A small sound classifier, trained from scratch.
Training: soap at rate 0.0027, batches of 64, held-out accuracy 88%.
Rows from block 3 of a small sound classifier, named by matrix and row number. Rows with one number belong to one neuron. Each number is 128 + 32 x the weight over its row's rms, rounded and kept within 0 to 255. All counts start at 0. Numbers have three digits each.
After each neuron's rows are labels from the 100 clips, of 14976, where the neuron reaches its highest value: "loudest band" is the band of the loudest frequency at the time of the peak. Only what is clearly more common there than usual is listed. The data: simulated sounds of rotating machines with and without faults.
# fc1: second MLP up (model.blocks.3.mlp.fc1.weight, 256x128), inputs 0-127
# fc2: second MLP down (model.blocks.3.mlp.fc2.weight, 128x256, transposed), outputs 0-127

fc1.160:130111144096120075144094138162112129139100144118077093104112135123119144189190145205068189144122178133124103177135108142104156166144114128123096075143130154103146109080145135157195105151128117114151134191156180132141162163154153133112133138208082147126102119160132176121158141147192134149137128109149121202107105116141182091143189162105163091143107125108123189069150102198164097178103
fc2.160:203132071123167189105189113142130115105104137093131155128112147120129112162181031091137119127126122076153117094178126129162034057137137138104150180140125104089128138083145104217089144148092138118167154144143090168121147137108145089114125116181080140161091134121150171132137118139098108101140101079114143107115189161124130118114157130145072119144102082153171111158092116139120165194157
loudest band: 2000 to 4000 Hz

fc1.53:122134188175090097122130145123161117087133105070153145179107097153184162126106129118134134100091156110110096129129105115091147074169122081101149129096130129133172146089117125116054094125122123133133153166119104176151135132071148166114110110107091106178118077111092130223135147150150119124092088147120165103111167183128117041199149137086094121196142190155138113095193130120072084152132
fc2.53:156131073105184149149114132139081158153184092131159172083089154107080058082145162152128109120123119138135127129093193170116079147095131129148136140115158164115091124107142121138184089122114171177119098141145146106071163144158116100143129128141141174056150202080128112081112120102151146145102186152112133096136079062100167181111090155183183173162112115093138122149128165200160126128148
loudest band: 1000 to 2000 Hz

fc1.5:072071157166123135150096097114086148124155148106070120121138163131118113098143120096075124149164109103159051216133111192151149142155167136118096139105183143117109179130154123121112155161117148081173113155150103165144097155115171160207137065155097191145141116158178087118122140155110134146120117150143076193069158113179113165097082125113136129175123136085178162091088144111147117139094
fc2.5:180118114130103132133156118144101101151107148168121114097106087111116179115135142127161153118136116113110143129088139108182139140139133148103097112101071153093153092117074106151171107199143129113171070150115128107171109142163212136138092204134090156060196052109134151130097029112170150143107094139131140114139112105066117203104154102106103181119154081158128182116112134103158157133091
loudest band: 1000 to 2000 Hz; 500 to 1000 Hz

fc1.201:167105052150093139098179099125151179092191098142102100172082061146168086104107129112141089118133140097096063073095106125114197100106130137209119132115108208140120154180124141115099162179104144141154103136130132149182090142124149135154126135129143088127143102114113081158134124178116091117123083170119111145037132162154078119119128108117078137154145137105213117111110121139130145171122
fc2.201:080179064142118100102193174138131116157104142078130130143139061155060108093113168142114111146122179156150090160148132129081168109152083128092141150107168124178083059129127118102145098118175134055100134101098076136136136168153099165079106176142178153104130076159152100142135106116076132142125100118111144143154181100080160136139136084186122096114118106114128171133149130207088072126098
loudest band: 1000 to 2000 Hz

fc1.168:110086131209195154144155097143146096111183107160142106111134157122107035119115105088083144131118119136102099141070137109066106093115109100145166163134089199104069138146150117152156149172100154127146082154101143151108121121141143071162144105109141089115137161167156120084127193151128139179091155177125183109141104125127172088156137089089177048133106114099150118156165102150120176124082
fc2.168:089104131120126160134126149140174105158120174124169156131130107127123132148089089126192142126109132051106138144083142114133134132069130112081122133148141141143216180072130164103154130086130114101117160128141123027111093213137162153161093209122136154187146110146089101125170125112129140133166068095124092170149133160182122069181121161161092104133164128116178104137098104085143104150164
loudest band: 1000 to 2000 Hz

fc1.73:097063151162092132093069175098115140108139167148081086137082108146130072116107169190094156153138107157148089062155131141118147161087124148100141135088140160127085079140122172146125079067125149138164124142107099129179143190111145162153105118162068121101146184123097122099117153157104144129140110112148079123108229116097118108142084098107182149137159122131096200134186095101156087155112
fc2.73:142129156096144197158192090125161167130138129078173102165157166072181142198152092075126159179136120110166178187166153157142175153127091073135132094191134093102159179053140101086154192166122175157137093095094214124124130115159135109132164139144129172123184150163117155152084134120151135118155120115143146151122127106147150097137141148167097143120137148101114080136112147110114174146122
loudest band: 1000 to 2000 Hz

fc1.26:173156130139184148141141119137101145137088107123106113128130115152136153074232090120168141177104147111093093106087079127101133102114132081123171065133101118158156139124097126070083086130146177145180115059114106162136156116147134165080137108091209144128189186206095147102135085128116110162173186116134123097147121119138131178122124167118103120120111164122138082093088115186121117182112
fc2.26:144155111107061117141117146127150107193142123131172136139080172109156121181069182115113119055146098109148133177135133138129151104150095167114111162166204124130089132127165147180156147130135093101094133202147123116189121141145120071171101142181108169197100119085128087142137192128120139146143100168118108125108131146102126055129145061151182126127117098134146158155175129103081094113055
loudest band: 2000 to 4000 Hz

fc1.75:117177169181050160158160113172193115102184102066106188131098106102153115148120133202090150084116106119161117052114134174114153099105163155124150132097149159133098135140088156095121146128098155082116146097192111140165135212109106077133165140128107134096161105179138147154102132115117130095188121103103123092137113122107115094172203152138114134097135103119068129164142109176085097139139
fc2.75:213112099130070087107103123102053171082096104198188117122169100137126125070139106105156119091145154109118107164094163090151142130136111127125156143156124151169104074114134093155157105161134134103105140095130123100090132107163091141181133159129150149124043150102078102116123103118094120183152192091102181142154179170154090148147126103149156100154164149139157134155153131120152189101045
loudest band: 2000 to 4000 Hz

fc1.61:129139127111098140151099181171157106149126094113116135170187147142118058180107205134149174170125058089128079115129105102098145080171159138085133149178106131129142139118109124145112085126121130114135168145133117145084217140159147082107126112124123157082152160117151129103161099076092140161169142124081104095191140147116163058167163151154112143135072108060134068177168117144144151073142
fc2.61:134078091170191087159161121067116128128119157120161169142163123130167181130140103108095169052145106151093125146116165097143120087066100135158097166140126101125121147100099126102118174133113068114130115073178090117106097141157098136100141150187132148172108087146097192136091127187156150119174108136179087123136190075092136217158155119142142114136196096111176180157147131139138115139135
loudest band: 2000 to 4000 Hz

fc1.6:113153156179106174183172151102160120112130111093139149146115113094110065169218116098121126124088152057140121103147099100105194085153140151116133200127122118109137102135127108108185103062122152070124194088142112156114108159118086135130074091078099105144160122136140090127132111184092097178180143133084101089166157143150159090112173159127151122089114188163179122147177139151160140114136
fc2.6:134122132172166132108111098123123109091112128163121107125108086115108164179075176148118093106044138138100098164093158105185127057095211076113112135115171112109102145081122116084079169108173106129122104129119105125098049153125126119112145129172115090121112129130138182109054139185166112148094106129151152081164147120133141176142130089115073123138147095104200119128080091106096147191078
loudest band: 2000 to 4000 Hz

fc1.92:169137108174181178172138135108120137119118181107106128107137148085130066172133128161122122068113153075155113156131119094167148106178143091122086192166116116105120101072121099138112102080154170147130125074113151112092164177135162139150113066140136091073150143100138113118110105092164128133139043106026119119199127135187185145104081141088129051141135124130146136113146136118138164116099
fc2.92:126148122179095135159124078084111146094100140082097101083151100127152167136129184123109144142137125096115122078121154136114165118170095186091066149118151142148079167094093088109108161196089138091167106098122126112133096121062117102158133121163083189155112127126143149104127117134185083137146132139121084155108152181178091189124157137144052184069133061060133172094133084121113151123113
loudest band: 2000 to 4000 Hz

fc1.242:156165082121121147121103135115198133142141103179153087117102102099097130127088142144166127106159131118108093133131119156111117129135182150113167115105142127117126127080122098125090084089076138114093136146087070129162136140129146101103141028118135114147083177149115117069093190164101066155148147043016122106171111095154103045065127124122098132147137135109119125159124102100136144106183
fc2.242:177130117125132113131146146127116181081111174027113168123213159132105128109091107128148178102153135128115112121171116106153158121089083102184109139140092132212150118080105147087142094145134157140090135092134154131114136184085125151160161212147145176106176130118090209146126124101131139219126183161161065154149129106116128192182131149148130148143144140132153131136126124124142145137100
loudest band: 2000 to 4000 Hz